config.toml
dataset = "numbers of one to four digits printed on busy colour backdrops"
arch = "coatnet"
norm_position = "pre"
hidden_act = "gelu"
mlp_ratio = 3
patch_size = [2, 2]
widths = [64, 128, 256]
residual_init = "scaled_by_depth"
momentum = 0.95
nesterov = true
adamw_lr_other_params = 0.0022
max_steps = 13000
batch_size = 512
epochs = 45.1
Rows from block 6 of a small segmentation model, named by matrix and row number. Rows with one number belong to one neuron. Each number is 50 + 15 x the weight over its row's rms, rounded and kept within 0 to 99. All counts start at 0.
After each neuron's rows are labels from the 100 images, of 14848, where the neuron reaches its highest value: "top examples" is what is common among them; "lies over" is the class under the peak. Only what is clearly more common there than usual is listed. The data: numbers of one to four digits printed on busy colour backdrops. In brackets: how many of the 100, against the usual share in percent.
# fc1: MLP up (model.blocks.6.mlp.fc1.weight, 768x256), inputs 0-63
# fc2: MLP down (model.blocks.6.mlp.fc2.weight, 256x768, transposed), outputs 0-63

fc1.439:59 29 38 63 65 43 20 58 35 30 55 65 39 69 51 73 52 27 16 44 74 72 36 23 59 40 85 35 43 52 38 59 47 54 45 68 57 08 37 63 36 32 69 41 69 48 70 57 54 35 45 63 68 37 38 41 50 53 42 52 39 23 45 42
fc2.439:46 51 44 38 58 50 42 61 48 44 58 57 57 21 44 43 35 35 63 59 51 51 28 60 46 43 53 41 49 39 65 35 63 27 47 63 70 86 38 54 55 29 41 62 42 52 28 49 57 67 15 70 39 45 72 72 35 54 72 58 20 37 58 36
top examples: the digit 4 (93 vs 22.9); bold (88 vs 46.6); length: two (63 vs 25.2); last digit: 4 (56 vs 10)
lies over: digit 4 (65 vs 0.3)

fc1.2:59 49 47 65 78 65 64 46 45 39 70 38 38 54 59 46 45 42 54 34 65 71 41 43 53 75 60 73 31 58 45 25 42 59 40 53 77 63 07 63 58 50 67 61 38 69 55 29 78 42 40 55 34 59 45 58 36 31 41 33 41 36 33 63
fc2.2:48 52 62 43 49 42 54 56 37 51 35 53 46 50 76 60 73 48 83 75 53 40 51 52 48 66 62 71 77 43 27 30 44 24 35 43 53 53 48 25 61 50 70 28 68 29 08 49 48 60 71 63 55 50 44 63 38 56 30 42 41 32 37 32
top examples: the digit 4 (100 vs 22.9); first digit: 4 (64 vs 10); last digit: 4 (36 vs 10)
lies over: digit 4 (46 vs 0.3)

fc1.17:42 47 72 29 30 48 49 25 30 31 41 94 32 57 36 43 40 53 59 78 49 58 49 38 72 39 66 63 35 51 55 71 00 62 42 39 26 25 50 40 42 63 41 38 54 47 54 37 47 45 43 53 70 54 60 44 43 77 47 76 45 27 64 53
fc2.17:51 56 31 62 50 50 40 15 66 81 57 46 30 47 62 52 46 48 50 31 30 43 22 38 57 28 38 43 51 19 39 67 47 79 73 40 22 51 57 42 51 28 58 36 60 54 59 64 45 78 51 30 46 62 61 26 42 33 38 62 42 55 69 50
top examples: the digit 7 (97 vs 22.6); first digit: 7 (49 vs 9.9); last digit: 7 (33 vs 9.9)
lies over: digit 7 (26 vs 0.1)

fc1.99:87 29 56 69 19 70 78 59 24 72 54 37 44 45 49 74 62 29 69 43 44 40 46 51 66 40 30 54 59 55 44 46 64 18 32 59 34 70 49 51 67 57 33 52 79 70 43 52 61 65 51 34 53 55 54 31 74 71 44 32 28 44 55 57
fc2.99:38 76 38 46 27 74 37 52 54 77 35 36 50 65 29 28 60 75 42 15 35 63 44 62 55 37 43 65 44 39 25 58 45 70 67 80 65 34 51 28 49 40 31 49 43 74 27 40 41 35 61 43 65 76 00 58 51 42 62 56 55 69 47 45
top examples: the digit 6 (100 vs 22.9); bold (82 vs 46.6); first digit: 6 (65 vs 10.1); last digit: 6 (48 vs 10.1)
lies over: digit 6 (48 vs 0.3)

fc1.618:32 69 54 40 19 65 52 53 49 31 62 63 43 58 50 50 45 64 86 68 52 31 60 62 93 53 71 50 54 48 56 47 68 50 77 57 52 53 56 38 51 35 40 57 36 56 72 34 53 58 40 48 55 62 33 66 26 69 31 36 60 29 86 33
fc2.618:58 37 80 35 66 31 66 50 53 49 47 40 55 55 44 63 28 42 22 60 69 41 13 18 39 52 39 34 51 58 28 79 59 61 54 69 56 37 23 78 73 53 50 76 85 21 27 80 59 33 20 48 41 47 48 29 60 36 54 56 18 54 59 37
top examples: the digit 0 (84 vs 22.6); bold (80 vs 46.6); first digit: 0 (68 vs 9.8); last digit: 0 (62 vs 9.9)
lies over: digit 0 (48 vs 0.2)

fc1.632:63 60 61 48 42 23 78 40 36 29 37 68 69 29 63 46 63 19 50 72 43 38 39 60 47 39 54 37 66 51 60 57 44 54 34 33 47 43 46 64 37 20 34 71 29 39 58 57 53 55 50 47 53 39 55 64 43 52 51 45 47 38 47 49
fc2.632:51 60 00 44 43 51 43 65 56 61 43 49 42 70 56 36 09 47 70 41 52 44 26 32 55 40 63 52 56 56 50 45 45 42 49 58 28 60 27 72 45 71 13 61 53 47 55 45 29 66 40 70 57 60 38 38 56 61 53 51 20 79 69 56
top examples: bold (89 vs 46.6); length: two (51 vs 25.2); length: one (49 vs 24.5); last digit: 4 (44 vs 10)
lies over: digit 4 (28 vs 0.3)

fc1.513:45 63 43 23 56 48 46 43 71 38 61 54 41 88 69 56 53 28 48 53 38 66 38 60 60 69 45 58 16 32 39 35 52 61 22 40 42 99 69 42 48 64 82 49 53 50 30 10 43 19 85 43 57 52 27 63 45 77 51 54 58 45 46 52
fc2.513:67 47 38 29 20 42 44 55 54 55 49 38 38 62 48 69 53 83 24 69 64 81 51 63 33 37 31 64 51 63 59 47 58 52 52 64 53 51 71 61 35 30 49 63 27 58 40 13 28 29 48 40 71 38 54 44 39 30 68 55 62 64 58 55
top examples: bold (99 vs 46.6); length: one (69 vs 24.5); the digit 4 (67 vs 22.9); last digit: 4 (60 vs 10)
lies over: digit 4 (65 vs 0.3)

fc1.405:21 69 49 44 62 55 58 35 24 44 50 41 49 51 77 51 67 41 73 22 19 66 47 74 41 57 59 45 42 37 26 42 42 65 45 33 35 50 48 58 32 47 53 61 19 24 59 49 28 56 46 38 75 58 59 47 52 10 43 37 21 72 45 46
fc2.405:55 36 45 48 38 65 57 49 54 67 38 41 76 54 48 85 42 39 11 65 81 64 69 43 39 30 72 50 51 53 73 28 70 40 43 31 44 65 39 46 45 34 33 26 50 44 30 66 65 53 67 54 40 52 73 20 57 60 66 50 77 53 70 60
top examples: the digit 2 (98 vs 22.5); first digit: 2 (86 vs 9.3); last digit: 2 (82 vs 10.1); length: one (68 vs 24.5)
lies over: digit 2 (38 vs 0.1)

fc1.652:44 71 64 85 35 64 44 52 42 63 30 61 64 83 31 54 69 54 72 25 18 59 57 44 72 35 81 52 78 46 21 74 49 16 51 36 39 34 64 56 56 53 23 48 39 26 37 48 62 40 79 37 71 58 41 41 48 85 49 44 51 34 44 52
fc2.652:41 70 30 70 56 52 43 51 44 33 33 19 22 67 39 61 54 70 60 57 56 40 28 68 61 74 40 45 49 54 32 35 52 80 55 52 52 38 42 32 55 33 44 60 50 50 76 50 42 69 43 83 42 24 44 68 54 42 46 47 71 57 62 64
top examples: the digit 7 (100 vs 22.6); last digit: 7 (86 vs 9.9); first digit: 7 (75 vs 9.9); length: one (56 vs 24.5)
lies over: digit 7 (35 vs 0.1)

fc1.688:70 66 51 39 61 59 86 33 38 28 75 47 59 60 45 46 66 76 53 74 66 57 73 50 32 33 67 74 29 35 47 37 50 56 38 68 59 54 55 60 50 55 15 31 56 68 60 49 59 18 67 41 45 68 65 59 57 56 44 69 35 27 56 40
fc2.688:53 29 30 43 11 40 43 70 62 58 50 58 53 49 57 51 29 33 55 44 33 48 57 38 87 68 62 52 74 48 58 65 56 45 53 55 29 76 40 58 53 42 78 66 55 43 50 48 44 37 43 40 70 33 41 55 55 31 43 54 50 25 76 42
top examples: the digit 0 (83 vs 22.6); last digit: 0 (80 vs 9.9); length: one (71 vs 24.5); first digit: 0 (64 vs 9.8)
lies over: digit 0 (50 vs 0.2)

fc1.82:41 55 02 73 76 34 44 71 15 46 32 66 32 29 63 59 68 66 64 51 41 86 42 73 30 76 53 46 20 64 51 56 52 39 54 47 53 48 41 67 51 44 59 54 33 46 65 55 55 47 60 57 59 50 54 62 48 58 59 19 34 46 47 41
fc2.82:44 90 86 38 56 60 29 45 55 26 66 52 78 64 19 56 40 52 55 53 69 32 42 54 51 64 73 55 45 14 47 33 55 47 32 47 63 55 49 24 83 59 26 56 65 36 61 41 57 54 46 55 61 22 48 27 57 61 32 71 37 51 46 40
top examples: the digit 9 (100 vs 22.3); bold (73 vs 46.6); first digit: 9 (61 vs 9.7)
lies over: digit 9 (28 vs 0.3)

fc1.672:74 39 66 72 43 62 17 50 53 37 35 44 55 40 81 75 17 35 48 53 60 49 41 46 37 61 32 52 27 38 43 49 61 52 59 40 33 34 44 60 58 54 23 37 58 63 51 52 44 28 62 45 74 32 37 51 46 40 53 53 25 71 62 49
fc2.672:32 52 29 42 48 50 81 54 44 66 22 60 45 70 24 51 53 50 41 43 59 71 53 64 53 42 78 44 63 70 61 21 66 46 45 31 39 47 28 62 53 43 56 66 54 79 37 40 34 46 59 36 74 62 57 72 48 45 32 50 59 78 59 33
top examples: length: one (80 vs 24.5); the digit 4 (66 vs 22.9); first digit: 4 (60 vs 10); last digit: 4 (55 vs 10)
lies over: digit 4 (42 vs 0.3)

fc1.601:60 39 27 63 54 40 72 42 60 35 49 76 88 43 35 57 21 33 88 28 50 59 54 38 27 53 43 33 40 60 46 80 67 57 64 56 40 67 24 63 43 45 41 56 43 41 57 40 49 34 26 24 80 62 37 73 63 79 73 24 36 31 71 51
fc2.601:33 29 66 54 59 39 35 35 43 18 53 35 35 59 17 34 48 49 58 55 48 71 47 40 57 55 46 50 41 66 42 50 32 73 62 54 55 44 88 28 43 49 67 42 44 58 32 79 68 59 71 56 79 51 73 48 44 47 60 31 73 38 53 49
top examples: bold (83 vs 46.6); the digit 6 (67 vs 22.9); serif (59 vs 25.9); last digit: 6 (45 vs 10.1)
lies over: digit 6 (42 vs 0.3)

fc1.147:47 31 68 53 39 59 75 46 51 52 49 79 43 49 51 57 55 35 64 57 51 64 62 36 46 53 67 52 28 53 56 48 67 37 51 23 55 45 39 63 24 40 43 69 63 31 60 24 33 50 30 22 83 45 44 50 26 50 60 47 44 47 48 72
fc2.147:52 54 33 42 72 39 36 54 25 36 56 46 63 25 24 69 35 52 47 46 56 30 50 49 52 55 19 60 59 28 49 48 74 54 64 59 62 51 37 86 52 43 42 61 27 48 60 50 55 38 38 39 77 44 62 35 32 52 47 60 61 54 53 31
top examples: the digit 0 (92 vs 22.6); last digit: 0 (66 vs 9.9); first digit: 0 (35 vs 9.8)
lies over: digit 0 (26 vs 0.2)

fc1.722:19 64 43 68 31 32 58 50 28 42 34 25 52 37 77 42 46 61 58 40 51 43 68 50 17 60 33 54 51 42 42 79 51 60 76 60 42 43 61 47 64 40 76 54 34 68 64 60 47 55 23 46 51 42 33 66 33 54 26 46 66 77 63 47
fc2.722:61 36 52 52 31 61 66 26 34 29 53 62 58 59 49 50 46 56 47 40 39 80 62 50 57 56 40 46 47 59 75 40 49 56 65 18 55 69 43 59 70 75 38 40 38 40 39 64 37 37 49 45 39 59 37 30 45 50 43 22 49 26 43 57
top examples: the digit 1 (83 vs 22.6); last digit: 1 (79 vs 9.9); length: one (66 vs 24.5); first digit: 1 (62 vs 10.2)
lies over: digit 1 (35 vs 0.1)

fc1.415:40 55 41 70 54 39 30 68 68 39 61 42 64 63 56 27 41 48 45 60 40 60 42 48 47 62 61 42 65 67 60 51 57 54 77 58 46 76 52 71 70 62 36 45 50 78 64 22 52 48 48 48 39 49 36 29 41 36 45 47 50 16 54 74
fc2.415:51 83 41 60 47 51 44 59 62 41 37 57 40 65 60 62 63 45 46 59 48 36 38 69 47 33 37 63 64 52 61 67 40 49 47 66 55 71 62 41 51 21 54 15 25 56 23 66 49 67 50 61 54 56 64 40 37 27 36 43 59 63 30 35
top examples: the digit 8 (100 vs 23.3); first digit: 8 (57 vs 10.4); last digit: 8 (55 vs 10.1)
lies over: digit 8 (37 vs 0.3)

fc1.102:55 40 57 36 55 63 56 45 29 47 61 40 59 27 49 62 52 51 62 65 69 48 58 44 56 64 37 52 39 83 37 81 54 46 29 51 11 41 20 35 50 39 40 84 30 21 79 44 61 36 59 44 43 77 41 57 16 63 47 46 49 26 51 61
fc2.102:50 58 60 55 67 54 73 55 42 60 42 38 46 58 41 46 41 44 23 59 61 45 36 91 84 59 32 41 61 48 39 42 70 56 43 66 66 48 60 50 69 44 45 48 42 68 27 43 16 60 76 40 35 52 46 65 53 78 51 52 34 50 61 32
top examples: the digit 9 (100 vs 22.3); length: four (66 vs 25.2); first digit: 9 (41 vs 9.7); last digit: 9 (28 vs 9.9)
lies over: digit 9 (32 vs 0.3)

fc1.186:41 43 67 67 40 49 45 56 65 52 44 59 40 50 52 62 44 46 74 60 44 54 49 51 53 28 57 38 68 50 59 75 42 35 54 45 12 22 23 42 44 38 42 40 31 44 84 51 53 61 51 37 67 56 29 65 34 63 76 34 34 55 64 60
fc2.186:61 28 64 48 46 40 58 58 62 34 37 77 54 48 69 46 54 12 49 62 31 45 43 46 42 43 48 61 58 33 60 47 61 09 47 58 54 63 57 73 46 35 32 61 39 79 28 27 26 52 65 78 35 84 43 52 86 66 42 54 54 62 71 41
top examples: length: one (88 vs 24.5); last digit: 0 (43 vs 9.9); first digit: 0 (40 vs 9.8)
lies over: digit 0 (34 vs 0.2)

fc1.510:67 41 51 48 36 44 43 58 48 53 49 23 76 48 53 32 15 41 34 51 55 39 64 57 58 49 47 50 49 40 71 42 48 48 77 70 55 61 40 41 54 23 37 71 44 50 65 75 65 33 28 11 25 42 43 28 39 56 86 43 34 81 59 93
fc2.510:52 66 38 67 64 47 51 36 51 17 49 63 32 59 24 38 88 64 41 42 27 56 34 29 52 45 39 60 38 54 53 50 75 50 41 41 36 53 71 44 76 75 59 45 62 49 59 38 33 67 55 45 82 41 39 79 38 67 10 53 49 62 29 28
top examples: the digit 1 (80 vs 22.6); last digit: 1 (69 vs 9.9); first digit: 1 (42 vs 10.2)
lies over: digit 1 (29 vs 0.1)

fc1.446:62 38 59 68 59 61 63 56 30 43 74 72 73 36 71 65 47 21 53 61 70 81 35 63 29 43 38 56 47 48 35 42 62 32 62 39 80 52 37 75 67 28 66 65 62 47 68 69 53 45 45 76 56 55 35 39 45 52 52 47 25 34 21 28
fc2.446:27 35 43 47 76 54 52 39 70 47 37 45 58 61 46 21 78 49 50 60 48 59 71 40 46 61 54 52 47 52 37 16 53 45 60 38 44 41 40 54 55 47 63 38 50 49 05 60 70 49 39 74 65 50 43 54 36 43 06 50 54 73 50 58
top examples: the digit 4 (100 vs 22.9); last digit: 4 (61 vs 10); length: four (51 vs 25.2); first digit: 4 (34 vs 10)
lies over: digit 4 (47 vs 0.3)

fc1.291:34 52 61 63 51 26 24 55 52 68 57 45 53 46 44 63 16 74 56 76 70 55 28 44 19 57 54 53 55 73 47 60 66 30 79 40 29 74 61 51 43 73 48 47 37 71 41 29 64 46 39 36 53 64 53 37 44 33 50 63 67 25 57 68
fc2.291:59 71 54 68 38 42 33 71 71 14 43 45 70 75 19 43 63 46 49 47 63 50 42 52 65 61 62 50 73 51 21 67 27 33 57 77 50 45 51 57 48 29 56 30 34 48 62 31 35 50 50 56 62 59 48 59 56 31 37 54 19 55 56 27
top examples: the digit 8 (100 vs 23.3); bold (75 vs 46.6); last digit: 8 (58 vs 10.1)
lies over: digit 8 (49 vs 0.3)

fc1.236:54 54 74 57 72 53 61 73 56 51 28 89 50 43 70 69 45 13 52 49 48 48 39 42 36 42 41 68 73 60 51 39 81 47 57 66 55 52 33 49 73 49 25 66 65 59 58 47 52 46 48 44 35 63 45 70 84 75 26 41 16 30 47 21
fc2.236:35 32 45 47 56 49 50 43 34 70 60 76 60 48 88 48 74 27 52 59 36 65 64 42 88 32 62 71 66 46 57 32 43 63 48 32 37 58 54 61 94 46 35 35 29 49 07 41 45 40 44 41 63 61 63 56 32 62 33 52 34 48 36 45
top examples: the digit 4 (100 vs 22.9); first digit: 4 (89 vs 10); last digit: 4 (83 vs 10); length: one (67 vs 24.5)
lies over: digit 4 (37 vs 0.3)

fc1.738:66 52 30 33 38 82 36 87 54 50 28 47 56 68 49 45 45 46 60 73 58 66 51 64 47 61 84 39 37 39 64 30 52 73 33 29 44 42 49 52 37 65 35 57 40 47 59 58 63 49 52 32 52 70 49 56 45 44 11 44 30 22 44 27
fc2.738:15 43 41 29 78 55 63 46 53 45 44 60 77 71 35 63 43 32 50 83 49 62 57 60 57 53 29 49 40 46 33 54 62 61 43 54 57 37 40 71 65 54 53 37 53 34 48 25 37 52 49 38 66 47 56 44 68 67 63 74 17 41 41 44
top examples: the digit 0 (90 vs 22.6); first digit: 0 (74 vs 9.8); last digit: 0 (52 vs 9.9)
lies over: digit 0 (34 vs 0.2)

fc1.698:55 56 40 69 73 81 56 35 46 52 36 44 47 61 50 48 42 56 59 64 41 47 37 34 35 55 42 57 63 31 38 72 68 57 63 43 67 60 50 45 38 37 64 60 44 28 65 46 58 45 40 77 47 63 52 56 67 39 43 94 37 61 55 63
fc2.698:38 65 45 28 17 45 26 75 57 32 59 83 43 70 44 51 39 55 54 37 48 49 88 50 58 41 44 25 45 87 61 60 37 44 62 64 64 56 56 43 37 35 65 48 37 46 62 57 49 53 82 26 61 48 47 54 44 51 80 27 50 35 57 42
top examples: the digit 4 (99 vs 22.9); first digit: 4 (68 vs 10); last digit: 4 (39 vs 10)
lies over: digit 4 (44 vs 0.3)

fc1.194:57 50 39 34 68 52 56 56 57 34 55 24 47 65 39 23 64 35 67 85 46 76 62 67 27 65 78 60 44 49 31 36 53 28 49 60 67 72 49 87 38 60 58 62 46 23 58 43 54 43 53 35 50 50 23 61 76 52 12 57 40 26 14 45
fc2.194:44 43 73 45 42 72 40 51 28 67 54 69 55 32 83 71 48 66 57 00 72 62 45 44 44 37 61 54 59 61 58 62 41 36 46 33 35 51 77 28 31 41 58 78 60 68 69 32 84 54 16 39 56 74 60 23 39 35 62 54 34 64 68 61
top examples: the digit 4 (95 vs 22.9); bold (89 vs 46.6); length: four (57 vs 25.2); last digit: 4 (34 vs 10)
lies over: digit 4 (39 vs 0.3)

fc1.710:62 55 59 69 47 55 63 45 55 57 59 64 59 51 48 60 29 48 62 69 12 40 50 41 24 48 65 70 56 49 49 57 61 44 63 39 77 47 42 64 45 52 33 61 49 39 52 28 47 42 49 00 40 31 27 78 58 57 34 61 79 65 20 60
fc2.710:52 83 08 67 24 50 51 44 54 61 63 51 78 45 01 44 36 68 41 56 35 59 53 43 78 30 44 71 47 77 29 54 53 31 47 52 53 44 68 43 22 26 59 52 33 53 51 46 36 50 09 47 65 60 41 61 73 44 62 50 50 45 65 62
top examples: the digit 6 (100 vs 22.9); first digit: 6 (43 vs 10.1); last digit: 6 (30 vs 10.1)
lies over: digit 6 (25 vs 0.3)

fc1.620:82 99 54 68 41 55 70 28 71 36 35 50 46 42 46 47 57 63 51 72 59 37 32 30 45 76 62 44 28 40 31 59 53 71 37 49 15 53 34 62 60 32 47 70 30 29 46 40 42 26 57 35 60 61 27 49 49 45 45 44 54 46 51 39
fc2.620:30 41 64 62 49 61 56 50 39 51 42 49 59 54 33 42 64 28 56 49 52 62 34 64 37 29 44 41 36 47 49 58 53 32 63 46 69 35 63 46 28 55 35 56 54 77 58 59 49 47 57 37 81 21 35 68 17 99 33 60 31 63 52 78
top examples: the digit 9 (94 vs 22.3); last digit: 9 (66 vs 9.9); first digit: 9 (62 vs 9.7)
lies over: digit 9 (36 vs 0.3)

fc1.659:57 63 48 49 60 59 20 67 28 64 60 32 39 25 61 19 30 43 59 35 33 54 42 60 41 63 53 17 66 59 39 54 51 77 56 58 32 54 47 68 53 80 41 44 53 30 32 48 54 63 63 65 44 47 39 59 56 83 70 55 66 44 55 59
fc2.659:34 56 19 39 86 22 38 51 26 55 49 39 18 56 78 40 79 34 55 73 44 54 41 60 59 43 55 51 56 53 55 58 48 77 39 68 38 15 47 48 72 60 43 57 60 19 64 64 21 65 64 88 38 65 48 35 71 22 43 48 50 57 53 15
top examples: the digit 5 (100 vs 22.7); bold (75 vs 46.6); last digit: 5 (54 vs 10); first digit: 5 (50 vs 9.9)
lies over: digit 5 (31 vs 0.2)

fc1.312:49 46 41 38 39 45 47 50 62 68 51 65 44 68 43 57 43 56 55 43 55 65 44 71 75 39 67 59 72 51 43 44 39 59 30 49 48 68 35 63 51 51 42 24 28 47 20 48 67 31 61 09 52 75 59 44 28 68 19 65 46 26 51 48
fc2.312:24 50 51 52 68 36 65 54 53 88 47 44 53 58 59 33 46 44 31 52 39 84 47 43 49 52 72 72 55 73 72 56 68 63 52 31 58 63 70 68 24 46 59 50 39 45 49 39 34 41 69 56 84 40 59 63 48 67 45 43 63 72 60 39
top examples: bold (99 vs 46.6); length: one (63 vs 24.5); last digit: 1 (33 vs 9.9); first digit: 1 (29 vs 10.2)
lies over: digit 1 (32 vs 0.1)

fc1.627:51 30 54 69 55 48 45 29 46 59 51 60 77 51 63 72 55 31 64 53 52 61 27 45 22 65 47 55 31 41 42 60 49 34 43 38 30 57 48 68 35 46 23 80 43 53 68 49 50 64 56 71 53 46 31 53 28 67 86 76 63 34 59 29
fc2.627:74 71 33 38 23 62 54 71 80 27 77 21 71 63 66 30 49 24 48 26 55 30 74 61 43 59 39 39 52 47 64 39 20 29 68 48 68 51 38 34 58 55 57 62 31 62 20 75 53 63 61 46 37 14 18 42 49 82 50 52 54 82 49 17
top examples: bold (73 vs 46.6); the digit 1 (66 vs 22.6); last digit: 1 (55 vs 9.9)
lies over: digit 1 (34 vs 0.1)

fc1.345:59 53 44 50 44 42 54 63 44 64 34 25 36 44 48 36 57 31 53 48 55 48 41 39 53 52 60 51 36 63 32 52 55 54 52 35 34 43 59 60 47 49 46 60 30 37 68 39 40 32 60 44 36 46 55 41 61 89 52 36 56 33 42 16
fc2.345:65 53 48 70 46 48 62 34 40 51 39 42 56 35 49 25 60 36 28 63 56 50 64 63 93 70 19 43 55 33 41 82 42 57 40 67 55 41 31 67 67 51 49 66 32 40 25 28 39 49 68 60 69 56 56 51 46 41 44 70 44 45 41 44
top examples: the digit 9 (100 vs 22.3); first digit: 9 (95 vs 9.7); last digit: 9 (69 vs 9.9); length: one (57 vs 24.5)
lies over: digit 9 (34 vs 0.3)

fc1.440:71 49 54 41 58 48 48 64 70 66 27 76 54 28 42 63 40 63 50 37 39 65 59 49 49 43 55 50 36 43 35 24 58 73 31 32 49 45 48 59 61 48 48 29 60 56 47 24 29 66 54 18 42 67 66 17 47 50 48 69 20 48 33 44
fc2.440:63 48 64 41 59 52 36 71 35 44 34 15 58 78 53 42 64 48 40 29 59 40 50 57 64 36 50 69 43 43 60 40 40 35 37 63 43 48 52 83 35 52 48 60 50 54 39 61 70 15 68 57 50 45 76 30 42 59 45 20 29 90 58 61
top examples: the digit 2 (100 vs 22.5); last digit: 2 (52 vs 10.1); first digit: 2 (37 vs 9.3)
lies over: digit 2 (37 vs 0.1)

fc1.696:38 47 41 73 12 71 54 41 24 54 31 84 58 82 63 35 34 75 51 57 48 57 44 63 37 49 55 38 47 56 42 41 25 75 40 61 53 49 52 31 65 37 38 43 42 49 56 62 49 39 70 52 65 43 53 43 66 64 44 39 36 77 48 63
fc2.696:58 81 64 30 57 69 45 45 28 57 68 45 42 42 39 45 62 35 55 56 48 47 55 70 65 56 54 66 36 75 49 26 49 57 74 71 22 44 72 57 58 80 49 29 45 71 59 51 48 57 48 36 73 32 89 47 49 54 53 61 60 65 36 74
top examples: the digit 7 (99 vs 22.6); first digit: 7 (79 vs 9.9); last digit: 7 (70 vs 9.9); length: one (52 vs 24.5)
lies over: digit 7 (40 vs 0.1)

fc1.19:51 52 71 45 64 49 80 39 17 58 34 57 36 69 62 51 30 44 67 63 41 60 46 33 59 57 38 57 41 52 52 36 60 41 68 49 56 36 45 69 29 63 23 55 59 59 49 50 67 37 30 33 29 54 38 44 47 42 64 34 51 59 46 39
fc2.19:47 63 45 53 48 48 63 50 69 15 59 61 45 48 16 50 51 47 31 19 37 46 45 69 74 34 52 40 60 51 64 69 79 48 58 48 66 67 37 49 53 26 22 36 35 67 74 71 20 59 57 58 49 44 32 18 46 41 39 63 50 47 74 47
top examples: the digit 1 (99 vs 22.6); bold (83 vs 46.6); last digit: 1 (61 vs 9.9)
lies over: digit 1 (31 vs 0.1)

fc1.165:63 62 49 62 70 59 81 41 59 51 28 55 34 37 45 65 52 08 51 60 63 56 45 49 37 67 41 55 74 30 59 32 51 32 56 45 85 84 28 59 69 44 46 60 43 66 57 75 70 64 32 40 55 71 45 46 23 53 47 33 45 56 36 33
fc2.165:38 33 48 65 74 38 45 58 42 32 56 58 41 51 71 50 61 44 54 71 11 79 47 40 39 42 46 74 66 40 61 38 63 70 37 61 40 36 69 54 74 41 34 10 60 42 46 52 11 20 50 47 55 56 43 63 53 57 10 21 29 53 35 64
top examples: the digit 4 (100 vs 22.9); first digit: 4 (96 vs 10); bold (84 vs 46.6); last digit: 4 (64 vs 10)
lies over: digit 4 (69 vs 0.3)

fc1.637:26 57 69 45 40 37 30 57 63 66 35 40 49 72 62 62 55 54 55 57 13 38 38 33 53 23 50 47 63 46 43 38 41 44 45 52 41 37 73 41 48 57 71 36 51 62 60 63 61 48 61 76 43 52 54 34 42 37 50 54 42 11 37 67
fc2.637:51 40 16 76 52 76 67 39 55 59 38 37 62 62 41 56 69 81 51 22 82 57 49 29 59 38 46 34 34 68 76 41 19 55 59 50 33 52 63 74 26 56 35 54 46 38 47 60 58 56 41 71 82 24 32 51 65 54 66 55 43 57 30 55
top examples: the digit 2 (87 vs 22.5); last digit: 2 (68 vs 10.1); first digit: 2 (60 vs 9.3)
lies over: digit 2 (33 vs 0.1)

fc1.381:79 78 61 50 32 44 74 35 68 56 65 37 60 56 42 50 56 33 72 60 66 47 29 60 43 52 66 64 36 26 28 58 63 60 67 40 65 70 22 62 60 35 44 57 25 52 46 52 52 53 42 64 46 57 41 77 17 62 51 52 84 53 69 26
fc2.381:40 58 57 63 50 14 52 46 36 65 48 35 22 44 33 50 64 60 43 44 37 73 58 51 39 48 08 31 50 76 47 60 57 60 58 48 27 49 78 28 49 31 26 38 51 21 56 57 46 42 51 45 78 65 40 38 48 12 22 59 81 47 45 39
top examples: bold (98 vs 46.6); length: one (93 vs 24.5)
lies over: digit 8 (25 vs 0.3)

fc1.563:42 32 36 42 63 15 55 50 64 51 49 32 63 11 40 60 62 48 77 38 76 67 33 65 63 61 56 46 40 43 49 48 33 77 42 55 58 58 52 31 52 66 34 65 49 54 48 31 15 73 47 31 36 46 70 45 18 82 43 40 50 22 63 61
fc2.563:47 17 55 67 61 58 57 61 40 59 51 72 75 34 61 55 52 41 43 48 12 53 82 55 50 36 54 52 46 57 48 36 65 17 31 61 28 45 25 50 36 49 84 28 64 67 13 54 49 26 58 53 15 48 50 37 56 38 58 41 65 72 47 66
top examples: bold (89 vs 46.6); length: one (78 vs 24.5); first digit: 0 (30 vs 9.8); last digit: 0 (25 vs 9.9)
lies over: digit 6 (26 vs 0.3); digit 0 (25 vs 0.2)

fc1.413:54 56 70 42 50 64 58 46 63 48 47 72 50 61 54 61 33 51 98 50 61 81 31 53 53 47 58 30 66 76 17 32 44 51 54 48 61 65 40 72 65 22 18 60 49 56 71 52 65 30 53 25 44 64 50 61 32 53 45 48 72 16 42 56
fc2.413:64 43 66 35 33 62 49 61 53 49 44 35 50 40 52 46 65 21 55 47 37 29 59 54 51 36 47 37 30 47 41 58 53 48 62 45 58 39 96 28 37 56 66 45 56 39 70 81 74 54 45 37 70 76 61 20 68 43 60 60 20 34 46 36
top examples: the digit 0 (98 vs 22.6); bold (80 vs 46.6); last digit: 0 (69 vs 9.9); first digit: 0 (49 vs 9.8)
lies over: digit 0 (35 vs 0.2)

fc1.598:57 35 46 52 70 33 27 69 24 42 60 59 53 32 37 71 25 68 68 57 62 37 30 55 74 48 33 18 60 58 73 99 54 55 56 73 43 51 35 93 67 43 45 54 44 27 37 46 50 52 41 52 47 44 39 52 34 66 47 58 70 58 51 66
fc2.598:64 62 48 41 72 80 52 43 66 65 30 36 68 67 20 60 70 78 40 37 62 28 21 30 49 65 53 55 38 45 61 34 51 36 60 61 52 63 67 48 61 36 58 70 40 39 51 31 53 47 31 55 63 51 39 37 40 55 70 46 42 66 45 26
top examples: the digit 9 (100 vs 22.3); first digit: 9 (72 vs 9.7)
lies over: digit 9 (35 vs 0.3)